{
  "model": "contrastive image-text model",
  "text_encoder_norm": "layernorm",
  "text_encoder_mlp_ratio": 6,
  "beta1": 0.95
}
Rows from expert 1 of block 7 of the image encoder, named by matrix and row number. Rows with one number belong to one neuron. Each number is 200 + 40 x the weight over its row's rms, rounded and kept within 0 to 999. All counts start at 0. After the name is the row's rms in percent of the matrix's.
# up: expert up (encoder.blocks.7.mlp.up, 64x128x256), inputs 0-127
# down: expert down (encoder.blocks.7.mlp.down, 64x256x128, transposed), outputs 0-127
up.32,104,281,148,274,210,216,196,259,162,225,201,152,205,270,204,177,147,213,202,238,238,261,267,195,219,199,175,143,296,200,172,252,157,155,194,217,192,156,171,218,218,159,249,230,263,237,207,177,137,213,183,139,240,149,183,197,231,234,144,182,229,197,224,194,175,188,138,110,181,171,187,188,234,212,185,181,226,221,215,232,215,195,121,203,199,219,177,252,248,136,196,227,122,175,171,130,276,240,145,195,111,221,215,158,189,270,214,209,161,248,127,172,276,200,202,185,247,235,137,213,178,222,157,164,198,205,202,240,266
up.33,099,295,199,172,208,160,188,217,246,182,223,201,245,222,250,199,243,235,252,201,223,228,202,179,150,256,148,155,226,144,188,228,224,264,192,205,220,198,194,232,191,281,152,146,128,197,282,201,221,184,247,155,215,119,139,159,177,176,125,218,110,149,176,177,258,123,221,215,216,177,182,224,220,178,168,251,174,199,225,157,223,215,206,181,186,249,239,218,256,139,197,293,221,133,163,159,205,160,242,202,85,211,190,164,217,290,202,139,210,166,179,217,166,217,230,163,196,199,140,239,222,226,170,207,196,221,154,236,205
up.34,094,259,151,186,214,279,188,189,173,176,186,209,230,213,144,151,242,220,265,222,149,193,164,192,192,163,176,273,205,251,164,221,190,192,204,228,153,146,195,208,195,202,189,222,178,205,182,194,178,168,296,169,208,179,203,189,180,259,156,196,218,189,171,110,175,207,236,171,228,145,226,235,179,211,175,167,190,152,202,203,166,208,179,204,236,267,163,249,207,258,160,218,251,263,226,305,142,199,208,260,207,246,151,183,259,167,173,248,208,184,194,204,115,293,207,196,229,213,241,182,253,283,187,212,238,233,213,91,124
up.35,099,194,176,248,177,186,135,188,286,138,208,203,239,141,155,209,122,199,130,266,219,212,193,223,183,138,150,196,211,199,225,146,202,232,174,156,175,232,195,212,201,201,139,261,154,223,167,226,199,193,248,197,221,191,242,126,177,187,269,240,179,189,188,187,212,269,208,220,211,119,184,297,262,177,199,273,206,167,179,197,184,199,161,216,247,118,274,177,209,217,293,213,214,197,150,213,175,181,224,177,186,195,181,219,144,178,169,288,287,205,197,263,175,175,160,231,153,152,203,210,141,186,235,235,208,214,156,248,238
up.36,095,182,150,247,245,168,185,252,233,195,176,201,174,212,166,186,254,180,277,258,218,281,224,308,230,196,208,140,140,196,215,204,240,213,220,184,162,130,194,246,185,206,146,188,126,180,138,139,193,251,225,235,226,247,177,186,200,172,189,200,226,183,245,112,248,215,208,186,188,92,233,215,237,157,188,274,149,217,190,208,266,222,179,245,254,206,147,218,156,265,131,181,308,276,266,197,230,171,230,244,158,181,139,169,244,167,159,181,193,145,171,216,194,253,201,150,212,190,210,191,261,275,233,230,180,205,205,190,139
up.37,112,236,255,254,234,204,158,231,218,259,237,166,290,262,176,228,213,250,216,235,227,176,183,168,235,196,165,303,238,193,151,236,250,237,290,127,181,216,163,193,143,168,163,201,260,257,191,182,189,247,167,197,175,177,205,181,242,217,207,239,214,214,196,278,214,160,186,184,290,203,194,194,161,113,147,141,246,248,201,226,237,218,249,226,245,184,279,160,107,223,180,169,278,247,203,224,195,199,137,182,222,237,122,190,213,201,149,185,186,198,226,153,204,160,165,200,174,171,241,222,226,196,174,120,219,176,272,144,195
up.38,100,188,164,172,185,156,179,194,236,169,180,216,174,220,217,192,152,129,208,229,216,203,214,242,231,223,210,142,213,198,150,250,194,226,208,204,214,219,185,153,147,194,298,206,199,209,131,203,285,189,216,203,148,226,153,152,196,160,254,241,139,149,256,157,173,213,247,176,181,153,293,160,203,235,179,198,151,138,254,168,89,185,188,231,188,124,190,227,200,198,207,161,210,227,244,179,138,101,217,285,221,174,213,214,242,198,183,171,180,192,148,201,243,247,188,174,144,317,202,157,235,193,254,175,241,259,190,235,201
up.39,118,253,196,193,126,127,208,228,180,225,173,168,215,162,145,228,129,196,227,190,197,252,226,229,144,191,226,206,191,205,198,192,269,213,247,191,145,193,251,182,252,237,237,137,284,172,215,220,175,251,205,120,150,156,124,212,198,186,234,194,185,151,199,186,214,182,183,220,243,164,140,164,227,160,147,263,151,170,210,130,214,163,195,206,229,145,248,243,206,220,254,233,276,177,215,242,194,217,296,198,187,170,139,185,221,173,173,214,166,215,207,186,275,227,273,180,192,126,222,218,124,177,204,208,258,232,197,191,167
up.40,110,203,131,263,164,205,235,206,223,230,122,193,173,237,180,213,245,185,214,165,221,273,230,237,193,134,229,236,159,195,194,264,180,149,190,196,224,193,170,209,209,107,193,216,242,237,192,262,154,221,211,108,249,185,190,156,247,152,239,230,195,231,213,261,225,158,150,235,177,181,236,222,158,174,258,189,267,182,223,181,169,231,247,162,261,178,175,185,169,293,311,164,140,123,244,238,184,209,216,179,213,199,215,233,211,182,140,260,231,185,220,234,205,217,153,183,197,243,176,205,233,215,178,169,161,186,178,179,241
up.41,098,148,187,267,220,215,218,192,269,221,150,159,150,180,144,227,246,232,222,234,181,215,161,177,219,183,199,134,161,207,279,232,210,221,170,115,176,218,138,191,182,188,231,223,197,201,186,126,273,201,247,179,315,217,218,165,211,189,216,257,153,247,218,197,162,282,231,201,216,221,249,180,217,157,207,239,166,234,233,172,180,176,188,188,199,192,136,222,207,252,244,208,190,196,198,149,218,184,199,224,233,173,194,254,273,182,179,213,228,238,200,274,222,226,172,149,178,119,234,195,147,161,198,332,249,243,167,170,216
up.42,100,190,164,223,215,188,180,252,241,214,206,205,146,240,290,195,202,175,201,175,172,274,159,191,188,194,179,104,234,231,158,194,308,187,285,219,202,103,136,186,274,186,80,196,75,196,214,166,232,172,198,231,195,207,270,195,172,125,191,208,181,245,262,235,192,219,179,200,207,215,197,274,182,213,170,214,134,275,205,206,215,148,224,194,290,233,134,233,230,165,216,175,130,199,184,160,189,241,211,250,126,224,235,195,166,117,185,163,226,132,189,231,251,197,148,189,179,117,216,176,227,197,143,217,215,216,206,160,181
up.43,103,256,190,167,134,222,211,209,289,212,210,247,230,252,164,312,210,263,173,180,151,174,151,191,256,137,165,146,204,244,164,168,261,238,83,185,224,208,251,257,241,222,210,147,177,115,235,173,142,179,196,239,215,200,182,248,234,165,199,201,237,260,241,122,157,171,241,161,183,201,150,257,170,205,240,210,140,166,196,205,164,253,221,197,220,159,179,225,185,205,187,252,231,174,267,180,272,293,218,180,233,244,177,256,182,162,209,228,175,212,179,164,152,229,117,174,196,184,159,171,212,223,211,163,179,193,183,304,264
up.44,104,228,229,124,172,146,184,229,174,236,209,174,233,178,254,228,193,174,260,170,208,200,193,198,224,187,238,249,198,185,249,280,196,266,199,231,180,179,170,118,144,188,194,176,171,235,189,213,232,196,241,284,151,149,210,242,236,287,182,232,166,171,170,225,156,122,167,208,203,219,167,163,224,189,178,173,170,248,198,297,148,168,196,209,217,197,233,206,252,209,178,170,262,245,250,240,277,197,151,198,137,193,168,219,168,220,231,155,137,145,202,190,182,223,228,217,250,269,156,235,167,220,178,132,209,241,174,213,233
up.45,102,177,167,222,179,201,219,250,230,206,229,160,249,132,210,154,243,182,237,245,200,263,148,169,206,250,195,189,120,240,154,193,221,149,265,186,131,243,215,179,210,206,226,202,245,205,167,203,189,207,192,155,180,271,300,226,149,194,186,132,214,222,272,164,224,235,175,242,258,167,211,230,185,183,226,286,240,211,162,204,224,222,200,166,133,176,201,203,239,167,209,241,233,255,139,151,160,191,150,183,245,138,172,172,197,180,228,200,164,139,189,242,186,220,85,256,269,141,224,192,178,170,126,209,186,174,177,167,221
up.46,115,205,124,220,201,240,208,194,205,145,179,164,190,207,257,185,267,186,227,117,232,175,257,257,146,143,209,294,162,240,178,216,259,275,144,214,301,228,228,161,157,204,268,82,217,199,234,246,164,190,195,114,152,220,151,155,184,175,185,232,176,200,143,208,227,178,232,180,200,177,207,204,191,225,149,215,217,173,203,196,150,210,164,174,184,299,295,161,205,155,238,246,207,221,207,200,228,230,186,170,163,200,192,209,163,167,154,175,221,208,238,314,192,195,205,194,217,141,169,202,229,241,161,235,245,266,204,228,170
up.47,100,156,222,73,220,232,169,282,139,207,246,213,209,180,175,175,226,262,186,132,181,206,125,208,113,259,87,180,192,183,216,223,204,199,195,252,262,249,233,244,144,162,303,273,197,151,163,243,173,184,215,205,241,192,253,214,235,206,179,257,221,182,187,204,185,208,164,163,219,255,211,208,220,222,175,147,184,139,145,123,204,153,170,257,148,146,143,161,147,143,172,222,131,280,131,134,265,172,235,176,159,225,256,162,213,221,202,269,240,152,225,245,160,207,159,209,251,244,153,233,216,183,213,292,199,196,206,202,179
up.48,100,309,199,213,188,125,130,211,222,183,183,206,180,244,109,186,267,205,161,262,265,234,268,215,168,267,201,150,237,218,233,258,226,218,201,174,166,205,256,174,162,188,287,215,236,226,131,163,198,215,223,148,294,210,182,213,152,121,168,139,203,198,197,201,185,210,129,233,249,238,174,178,152,273,204,119,240,162,244,220,291,245,246,175,227,152,153,210,214,179,222,130,95,234,266,203,135,175,153,172,215,213,252,153,206,197,223,262,247,170,140,150,161,225,221,219,160,193,219,226,229,188,203,176,191,124,241,250,288
up.49,088,180,149,176,178,223,202,150,230,265,223,193,159,171,173,189,170,212,223,171,109,159,162,232,167,259,246,203,191,174,160,218,180,241,189,109,212,244,194,295,176,143,193,189,228,192,184,283,265,183,120,177,180,171,225,196,233,195,187,255,210,110,166,144,217,235,210,210,132,158,183,222,180,241,140,212,211,231,169,192,257,241,208,139,181,207,145,188,208,149,113,252,198,158,262,161,266,190,215,209,151,181,198,215,212,205,157,249,191,203,198,235,236,247,246,194,173,209,227,216,156,161,196,207,213,230,129,199,160
up.50,106,224,205,190,213,171,193,196,191,146,219,209,219,219,284,223,213,246,230,196,200,209,237,233,207,125,166,143,204,266,170,213,206,167,158,203,192,199,161,194,226,188,185,187,188,114,131,228,159,220,179,156,196,180,201,205,187,202,125,130,226,212,232,186,278,149,274,197,194,197,180,221,179,154,205,234,297,196,138,238,283,159,236,214,192,251,203,229,250,175,254,189,192,218,162,217,171,172,99,264,156,279,186,182,288,191,123,254,211,204,219,183,219,157,213,172,184,209,189,88,248,150,212,286,231,153,176,219,214
up.51,088,192,126,191,180,221,214,243,237,231,232,191,185,187,192,217,185,195,245,208,210,253,220,240,178,254,241,149,167,194,180,169,236,208,140,298,146,240,178,225,206,162,275,199,226,197,234,216,217,193,119,202,209,288,164,138,90,196,153,219,177,200,159,230,208,275,192,206,160,213,167,204,125,104,281,203,146,163,233,224,284,207,242,226,191,242,187,203,156,203,170,152,207,280,238,199,262,172,175,138,296,187,97,169,231,169,227,263,189,210,192,199,280,174,171,186,162,166,159,199,154,227,161,309,148,204,292,208,173
up.52,091,213,172,213,257,154,170,293,170,159,230,203,261,208,235,260,148,156,196,187,143,144,228,141,235,195,214,224,196,194,270,155,191,160,162,105,219,215,141,186,288,181,238,203,224,181,218,174,250,210,245,199,199,182,121,174,217,235,242,279,174,230,219,164,230,225,216,244,160,169,139,177,240,183,121,158,147,217,160,267,303,148,227,218,230,254,238,213,185,248,212,147,230,184,295,161,273,223,215,199,217,214,192,211,137,213,217,187,209,272,191,248,179,171,129,148,137,156,170,194,218,283,197,227,266,205,206,205,144
up.53,098,160,262,207,178,240,182,233,263,172,160,136,216,152,172,203,264,171,184,147,275,184,185,195,191,184,154,194,184,171,243,219,131,193,260,135,200,192,229,156,149,240,145,195,114,197,186,220,180,269,209,210,187,170,249,168,151,182,159,200,154,169,262,204,180,188,263,176,233,229,218,230,214,153,244,251,192,214,160,129,313,198,124,182,175,180,185,184,184,151,266,137,265,170,183,184,261,254,234,179,192,222,197,246,204,164,259,209,229,161,205,242,304,91,252,255,187,104,206,182,180,199,174,208,168,142,168,186,163
up.54,101,217,206,222,238,139,139,238,175,189,243,252,259,203,159,194,189,164,196,129,235,159,143,153,128,158,209,174,199,119,194,185,168,232,253,181,216,228,226,167,202,238,223,183,138,180,200,256,227,160,225,191,229,227,268,163,186,228,162,146,158,243,192,198,213,246,257,240,169,204,215,165,253,249,261,170,174,207,252,159,162,181,140,213,228,184,239,222,204,157,217,278,275,203,221,222,183,206,257,196,203,173,243,164,260,246,173,234,129,224,215,147,201,167,200,168,262,164,245,183,261,195,180,260,229,162,203,187,189
up.55,106,203,175,152,214,146,244,159,185,192,200,182,244,177,190,215,179,147,166,173,192,176,192,142,171,218,152,198,203,193,111,254,214,231,186,221,192,144,199,222,214,240,148,220,160,144,179,203,153,205,259,219,154,164,222,212,210,244,221,207,253,214,122,179,238,109,205,205,151,159,238,195,225,166,177,164,175,215,268,241,247,254,183,161,200,215,195,160,253,145,180,199,193,188,163,232,250,142,219,179,147,204,245,248,139,200,175,223,249,246,191,246,194,191,196,239,247,195,287,104,159,193,205,179,139,294,176,198,259
up.56,104,170,150,163,161,135,217,215,218,226,188,258,189,209,182,250,132,198,196,185,252,155,138,121,221,182,197,202,201,276,254,220,216,219,218,217,254,195,194,198,264,180,198,186,237,170,231,190,220,93,193,209,143,130,152,211,119,229,271,172,189,200,178,212,214,291,181,180,162,223,181,166,171,201,145,163,220,199,213,213,158,158,235,221,216,142,167,210,194,192,260,244,198,171,200,203,199,187,272,129,189,154,249,213,172,186,236,229,196,251,202,222,178,251,172,247,202,193,213,182,240,215,159,196,242,188,210,220,178
up.57,107,183,149,221,172,258,209,283,216,259,219,169,229,137,210,184,189,149,185,200,209,143,221,145,213,210,233,156,239,174,264,178,112,215,184,217,186,187,217,179,203,146,159,252,180,254,265,242,180,260,209,122,199,298,206,244,182,217,224,134,129,162,192,180,175,256,226,184,124,218,278,243,181,211,239,216,203,150,211,142,162,150,163,125,178,203,173,218,271,173,241,162,200,209,186,223,179,214,209,173,219,134,176,239,178,211,120,135,225,166,145,212,224,205,213,172,280,187,289,275,248,128,212,178,211,166,135,184,111
up.58,097,281,274,239,219,204,134,165,124,212,235,89,179,221,87,214,211,250,158,219,266,134,144,211,232,163,127,220,166,182,226,199,195,116,215,236,107,246,211,221,157,210,233,223,201,227,197,146,165,171,208,236,174,213,198,141,192,234,196,188,181,230,201,210,194,206,222,219,221,172,151,150,228,186,221,198,204,168,253,177,172,193,195,194,146,192,102,260,160,176,247,213,204,165,220,196,174,256,216,133,182,304,165,186,199,186,201,266,213,191,201,167,220,182,205,199,225,229,94,250,230,131,238,242,204,208,185,189,205
down.32,108,171,209,168,141,207,174,174,232,232,176,233,78,191,168,190,238,162,243,213,215,165,231,213,226,168,213,188,165,219,217,224,150,178,153,228,179,209,219,215,185,192,199,157,226,104,165,205,168,194,205,177,273,234,245,214,166,178,215,157,231,242,233,223,168,182,227,159,190,198,132,285,192,218,176,238,148,238,225,169,178,141,214,225,208,228,204,93,160,210,262,210,256,208,290,110,201,229,216,279,201,188,206,276,210,199,204,218,234,206,137,194,213,192,176,135,170,244,88,195,188,245,249,189,168,200,148,156,148
down.33,097,210,181,173,216,230,132,194,171,213,228,201,225,212,213,189,227,259,184,239,153,218,194,192,214,172,162,177,164,120,124,207,237,143,225,169,204,172,243,252,160,224,104,323,203,189,167,192,197,170,235,186,207,173,245,175,140,220,182,215,242,276,218,163,144,239,282,226,211,165,235,216,93,303,159,164,202,173,213,155,187,205,275,209,149,233,215,169,162,145,204,170,188,226,173,143,137,196,193,227,189,211,184,181,184,153,185,220,193,222,104,169,251,171,225,196,235,227,231,128,325,252,255,129,187,200,216,223,163
down.34,100,304,175,211,116,208,195,219,169,186,188,214,183,273,227,232,206,221,174,199,230,212,223,171,244,157,171,159,171,259,202,232,226,259,158,154,266,143,220,229,211,230,282,144,117,210,220,163,214,238,201,256,243,214,199,218,167,175,240,162,162,124,132,254,197,242,203,204,242,179,277,236,278,82,208,229,208,166,176,230,175,223,194,215,220,129,248,225,287,90,225,251,184,135,131,265,178,125,198,162,213,158,251,232,202,227,184,206,194,178,196,152,187,181,177,202,184,102,182,234,156,283,195,178,175,208,182,213,137
down.35,095,173,133,200,227,238,193,208,240,165,154,191,179,183,194,209,179,142,192,240,182,211,206,319,101,196,269,222,187,206,172,182,221,206,181,320,125,233,158,225,188,249,259,207,181,223,176,196,246,256,231,255,221,213,244,179,178,221,117,234,206,193,175,223,178,245,151,181,298,199,289,173,147,192,221,174,228,208,197,246,194,147,262,184,192,189,107,174,123,161,209,128,164,276,245,245,243,265,216,177,160,169,222,205,211,222,172,212,190,205,227,243,254,195,196,147,211,220,165,206,170,260,242,152,216,189,222,202,194
down.36,092,186,197,203,239,163,266,176,198,241,214,244,153,144,253,204,232,211,199,254,161,206,221,157,170,190,177,207,155,189,181,169,220,201,191,253,211,242,178,177,231,229,224,203,224,115,278,156,173,133,114,255,191,163,222,238,237,172,208,141,118,239,200,209,216,189,223,227,204,188,173,176,163,199,279,120,295,154,245,173,234,225,218,191,235,164,213,156,171,152,238,234,197,217,266,160,165,248,182,185,214,227,197,173,140,267,162,214,215,226,209,153,210,205,81,224,207,217,224,148,147,149,208,198,259,215,263,198,215
down.37,108,172,202,256,214,232,145,184,174,173,184,192,184,205,148,159,211,178,140,210,229,138,166,143,213,131,256,141,198,243,237,239,188,203,137,220,210,245,204,225,164,181,190,149,164,194,231,164,180,171,195,168,165,165,214,235,156,179,180,205,181,178,190,178,144,210,157,260,176,190,185,215,184,186,190,228,238,125,163,202,243,203,149,286,193,200,143,138,191,241,270,247,200,207,137,198,187,169,255,200,203,220,324,203,227,156,138,190,193,169,126,258,196,187,180,129,204,192,156,186,187,239,191,216,294,174,210,187,165
down.38,099,196,190,201,198,202,120,229,230,182,231,216,244,185,169,223,195,234,211,230,160,218,211,209,167,204,201,170,201,170,227,196,207,159,244,225,259,89,158,203,224,187,270,275,151,129,196,157,92,215,211,269,193,234,146,241,216,215,186,156,128,205,230,169,148,206,235,146,237,140,165,183,165,177,237,193,211,219,227,125,177,236,154,161,217,193,198,193,237,137,188,141,231,161,199,260,209,163,194,218,138,106,97,281,259,279,202,242,187,196,254,246,212,167,177,175,158,215,159,191,204,218,186,220,168,271,251,254,160
down.39,114,113,182,234,193,218,189,237,199,256,179,179,214,203,243,172,211,239,121,214,209,197,188,252,127,231,165,229,175,183,271,260,168,231,239,168,205,183,240,187,208,207,216,187,178,165,143,158,256,236,237,254,187,195,198,143,122,237,196,208,187,237,209,181,161,254,226,282,156,207,249,237,199,225,217,196,198,201,226,224,188,216,244,170,283,128,259,228,151,235,184,132,226,214,251,155,183,242,240,216,270,156,175,192,227,208,237,198,240,238,196,251,270,204,131,178,168,260,211,249,225,251,163,227,224,214,244,283,207
down.40,105,209,219,279,193,166,265,127,156,231,147,230,248,208,199,158,181,154,148,189,133,208,155,193,257,154,227,253,203,125,271,198,217,238,209,219,157,210,196,178,315,130,186,208,169,259,224,139,252,243,285,223,174,155,234,244,161,228,225,150,269,157,207,207,181,287,210,143,238,223,240,180,188,285,237,255,165,219,182,215,176,187,291,290,197,190,245,217,204,237,228,208,170,215,190,173,168,200,175,215,148,201,250,193,246,277,253,153,241,211,172,213,181,227,184,181,118,204,190,225,271,216,198,191,288,159,201,158,199
down.41,093,157,199,233,282,271,174,150,219,227,172,247,151,222,175,180,218,152,203,231,162,204,152,181,223,161,263,201,182,198,162,250,168,170,213,219,133,246,197,241,236,206,161,181,134,202,233,202,205,228,223,214,245,155,235,241,258,166,305,155,249,143,190,274,190,227,160,215,204,220,98,197,122,244,213,210,228,204,210,168,146,186,258,116,206,199,204,210,178,195,160,217,255,125,189,135,136,257,232,234,257,187,148,168,205,212,229,171,230,110,174,152,166,196,230,229,134,178,187,251,241,199,139,239,282,157,157,225,145
down.42,099,227,195,210,151,133,197,264,180,192,302,190,214,184,200,148,174,230,260,196,155,124,243,174,250,215,164,161,148,243,206,250,164,240,151,196,190,159,211,140,188,186,220,132,149,173,207,234,229,207,164,191,222,206,206,228,235,231,241,191,229,211,260,155,175,165,232,344,166,173,260,199,240,195,214,262,192,214,234,179,164,157,227,240,190,214,223,200,195,201,235,307,200,170,192,204,165,196,236,117,292,196,199,229,207,204,248,196,120,175,206,241,92,118,108,193,216,136,211,322,147,145,243,181,241,240,200,184,214
down.43,103,208,110,206,219,188,165,200,119,248,184,183,196,146,223,197,217,167,213,141,253,221,206,257,157,186,263,230,230,250,129,203,254,237,200,189,218,266,153,227,189,187,232,174,232,171,221,215,224,143,175,109,181,221,175,232,209,224,211,276,169,203,106,182,240,221,208,156,227,159,226,237,229,174,210,201,144,206,172,130,216,192,294,249,202,185,199,149,218,150,207,220,106,117,240,218,162,135,227,204,114,139,268,174,220,234,151,250,216,238,190,214,192,148,244,239,195,181,197,205,215,158,204,241,176,183,224,193,159
down.44,104,125,155,223,212,201,175,202,205,231,213,222,256,225,172,239,211,243,201,126,210,214,203,281,113,206,217,174,200,256,170,165,164,155,140,222,258,227,214,185,252,153,182,191,179,156,240,181,177,196,142,239,218,212,175,203,212,147,272,165,127,161,191,263,181,195,291,160,243,174,209,237,214,307,241,237,182,129,265,182,219,165,196,213,196,285,220,208,211,190,103,267,224,187,232,208,184,127,162,202,194,289,280,161,128,159,221,224,169,199,111,226,199,180,176,121,199,169,208,191,256,244,214,230,138,223,195,207,219
down.45,103,199,229,194,184,184,239,218,275,245,216,193,228,195,226,245,282,157,191,187,202,247,126,124,179,246,205,230,181,210,192,268,131,268,191,182,139,134,212,143,234,217,247,179,198,221,183,177,180,139,85,190,281,230,181,200,292,252,199,193,174,154,179,159,148,156,212,201,218,180,133,242,150,164,245,214,205,142,195,250,168,158,186,160,252,150,227,209,165,299,243,213,172,211,190,152,241,232,198,218,199,183,185,236,223,150,148,276,138,230,189,143,191,265,211,290,170,182,196,159,178,154,173,238,281,185,151,192,150
down.46,114,184,235,199,238,175,133,227,179,225,208,120,166,172,199,293,212,213,106,143,145,190,207,234,200,196,221,242,194,182,225,156,215,166,201,224,164,153,222,126,207,272,207,207,223,127,143,170,255,227,212,211,174,140,186,193,178,257,192,200,230,173,224,238,167,180,183,232,194,238,212,153,227,259,127,136,207,217,260,214,229,214,254,188,196,240,161,240,185,192,161,246,183,141,188,249,284,197,289,174,253,249,145,161,287,186,217,184,231,184,213,138,200,199,196,168,185,255,202,154,230,252,182,209,176,206,250,194,153
down.47,095,212,184,209,189,259,243,240,218,153,181,202,229,220,188,215,200,165,207,158,224,236,258,252,250,222,220,233,222,190,223,154,142,153,248,189,180,276,174,171,248,196,238,208,237,200,198,234,221,220,269,190,235,152,132,255,205,223,132,206,181,228,202,180,250,193,297,162,143,179,221,221,232,227,180,228,189,228,168,116,196,224,258,207,130,214,168,175,242,223,297,181,154,204,272,209,243,176,164,186,219,187,286,213,140,202,89,146,165,156,186,295,200,114,230,177,114,167,216,182,133,177,201,223,143,222,301,206,233
down.48,101,203,167,202,197,225,192,208,188,169,195,153,252,180,233,206,214,145,266,251,172,138,196,204,228,198,188,240,166,224,196,212,190,199,245,148,222,298,150,254,185,160,194,213,193,126,179,273,229,129,223,159,166,226,185,205,219,202,232,219,226,270,220,277,214,173,235,197,218,207,197,163,100,192,140,234,112,232,200,173,212,173,244,239,192,171,289,192,191,175,212,210,204,188,282,118,163,200,212,228,148,121,214,263,246,107,185,241,230,251,233,266,206,209,141,128,221,209,187,194,207,149,237,147,202,170,181,204,278
down.49,094,236,255,207,269,233,162,173,248,158,160,200,260,198,279,281,177,183,196,197,201,262,236,260,222,214,277,219,234,208,234,160,182,236,179,155,166,255,149,195,172,159,122,159,220,154,226,210,216,160,222,198,165,205,196,141,216,168,262,177,216,201,224,158,156,124,238,200,220,239,195,161,177,156,220,186,145,172,146,196,162,219,138,215,161,167,201,215,226,205,194,270,118,202,140,290,207,216,255,217,235,225,209,208,307,158,215,226,176,172,181,190,174,159,248,183,164,167,101,148,195,192,234,220,178,210,253,149,224
down.50,106,202,188,184,167,204,192,239,187,233,168,212,225,196,209,202,180,191,249,182,212,156,128,259,218,224,148,239,210,160,224,158,188,202,180,215,159,213,192,224,152,197,294,110,200,197,109,229,157,162,201,222,207,191,159,223,250,293,187,186,168,280,172,216,242,222,179,156,167,145,191,221,262,188,202,208,227,204,116,214,159,230,220,287,184,173,197,178,240,219,199,212,258,163,163,196,138,204,162,161,132,214,227,210,155,272,159,224,252,239,282,199,221,183,254,173,208,163,256,202,192,214,215,170,182,198,163,216,138
down.51,092,239,194,234,198,205,164,224,204,216,191,118,238,202,169,179,193,197,202,179,224,162,144,196,209,224,210,205,227,172,140,190,207,238,226,214,159,191,181,173,171,192,181,227,225,266,80,165,242,226,188,205,134,148,219,262,168,200,148,297,191,221,136,190,233,166,255,186,179,222,312,161,235,300,261,232,134,217,209,269,169,175,216,249,162,180,232,197,153,200,217,201,230,211,283,189,181,260,179,154,197,186,202,225,219,220,91,161,260,157,187,174,196,217,276,220,187,258,173,224,172,263,197,161,222,116,161,197,217
down.52,089,245,175,168,218,197,190,206,146,190,131,174,191,202,167,207,238,168,261,192,224,140,174,293,232,193,137,178,179,157,200,192,249,250,229,216,212,184,252,134,181,269,249,137,196,166,173,148,188,202,178,241,219,250,194,266,231,178,209,180,222,171,229,259,182,288,199,191,184,155,265,231,229,245,247,162,251,257,252,136,158,143,226,195,171,266,222,209,214,185,174,184,138,218,221,271,145,190,220,293,282,186,144,191,168,241,234,167,170,192,231,161,245,235,217,158,227,244,210,248,164,196,218,181,224,191,178,206,145
down.53,107,219,165,191,213,221,195,228,248,175,224,165,213,202,173,216,178,203,172,217,196,141,150,214,229,263,148,179,162,130,210,195,223,230,207,212,161,268,207,275,185,198,228,169,165,136,238,222,246,254,163,208,199,196,181,201,231,210,192,200,217,242,174,195,196,208,205,236,246,246,200,156,149,187,74,203,148,214,198,242,141,103,244,118,203,235,171,218,145,237,148,173,168,272,213,180,188,196,151,166,196,142,194,144,163,142,192,235,173,151,158,305,168,254,208,296,198,189,278,248,225,153,254,182,199,176,156,236,202
down.54,095,224,232,265,157,155,261,147,165,232,206,222,138,187,203,156,264,156,139,238,162,278,181,174,185,219,163,219,299,248,190,186,224,172,177,155,176,156,241,202,182,152,108,214,206,240,161,210,140,186,211,239,297,176,210,218,226,154,205,181,205,152,198,251,275,236,146,217,245,235,227,218,223,215,191,243,242,186,240,243,250,210,213,153,147,205,79,213,221,193,252,139,146,269,201,236,175,196,234,150,179,203,187,129,142,195,230,223,256,174,186,211,197,148,103,225,115,137,190,132,129,161,225,218,191,171,132,246,232
down.55,104,226,228,230,212,258,220,210,191,195,217,236,124,165,234,151,213,232,194,165,161,194,224,135,295,170,214,270,191,228,223,187,262,154,232,177,176,219,206,174,179,180,244,190,185,265,254,241,204,186,185,110,211,238,275,180,198,226,101,212,210,234,183,221,202,193,153,216,265,186,148,219,226,215,229,226,221,220,220,150,217,199,202,223,132,214,160,227,229,202,159,255,210,137,142,139,256,198,156,276,231,247,217,163,249,179,176,209,120,229,182,191,149,140,178,155,238,174,184,206,152,257,243,179,258,157,218,278,295
down.56,095,217,154,185,183,226,140,136,286,219,184,166,216,210,170,189,171,205,198,177,225,207,182,189,224,195,178,135,176,201,266,189,225,223,254,224,168,225,295,256,253,178,234,210,232,159,163,192,210,207,194,210,171,190,234,249,202,153,240,196,196,140,173,150,202,235,172,168,246,130,152,183,166,231,205,187,170,239,201,221,277,247,136,169,204,203,143,166,245,176,295,213,252,153,156,267,183,157,211,223,169,179,268,164,148,136,211,198,247,261,204,176,219,250,234,268,165,142,183,132,204,228,140,277,207,227,156,264,229
down.57,099,184,233,177,148,126,233,202,248,139,250,199,221,192,174,223,171,186,185,192,198,184,192,193,147,206,211,210,181,147,142,199,195,230,118,176,180,245,268,258,172,117,257,134,211,173,202,215,238,178,247,254,137,231,238,148,175,185,259,172,224,189,224,154,243,227,120,204,171,94,172,189,245,212,145,271,136,178,156,267,162,144,195,244,198,176,197,242,196,184,228,233,165,191,109,189,181,269,233,212,157,316,194,166,199,189,216,258,265,244,165,173,211,144,168,225,213,133,140,160,171,220,258,178,205,144,61,127,273
down.58,093,68,163,212,243,224,251,142,134,211,217,193,231,228,205,174,197,184,232,204,243,236,247,214,279,154,141,224,197,166,170,180,165,151,214,209,204,252,301,250,224,203,238,204,115,187,221,251,213,216,163,127,243,178,121,224,222,157,166,202,246,197,163,183,285,203,191,193,164,233,202,147,177,181,165,171,230,226,129,200,191,196,253,190,190,240,245,138,282,163,258,161,211,199,229,194,171,171,213,207,219,242,258,170,188,219,172,210,238,209,162,189,213,179,243,167,203,199,157,178,196,180,287,181,231,264,165,234,171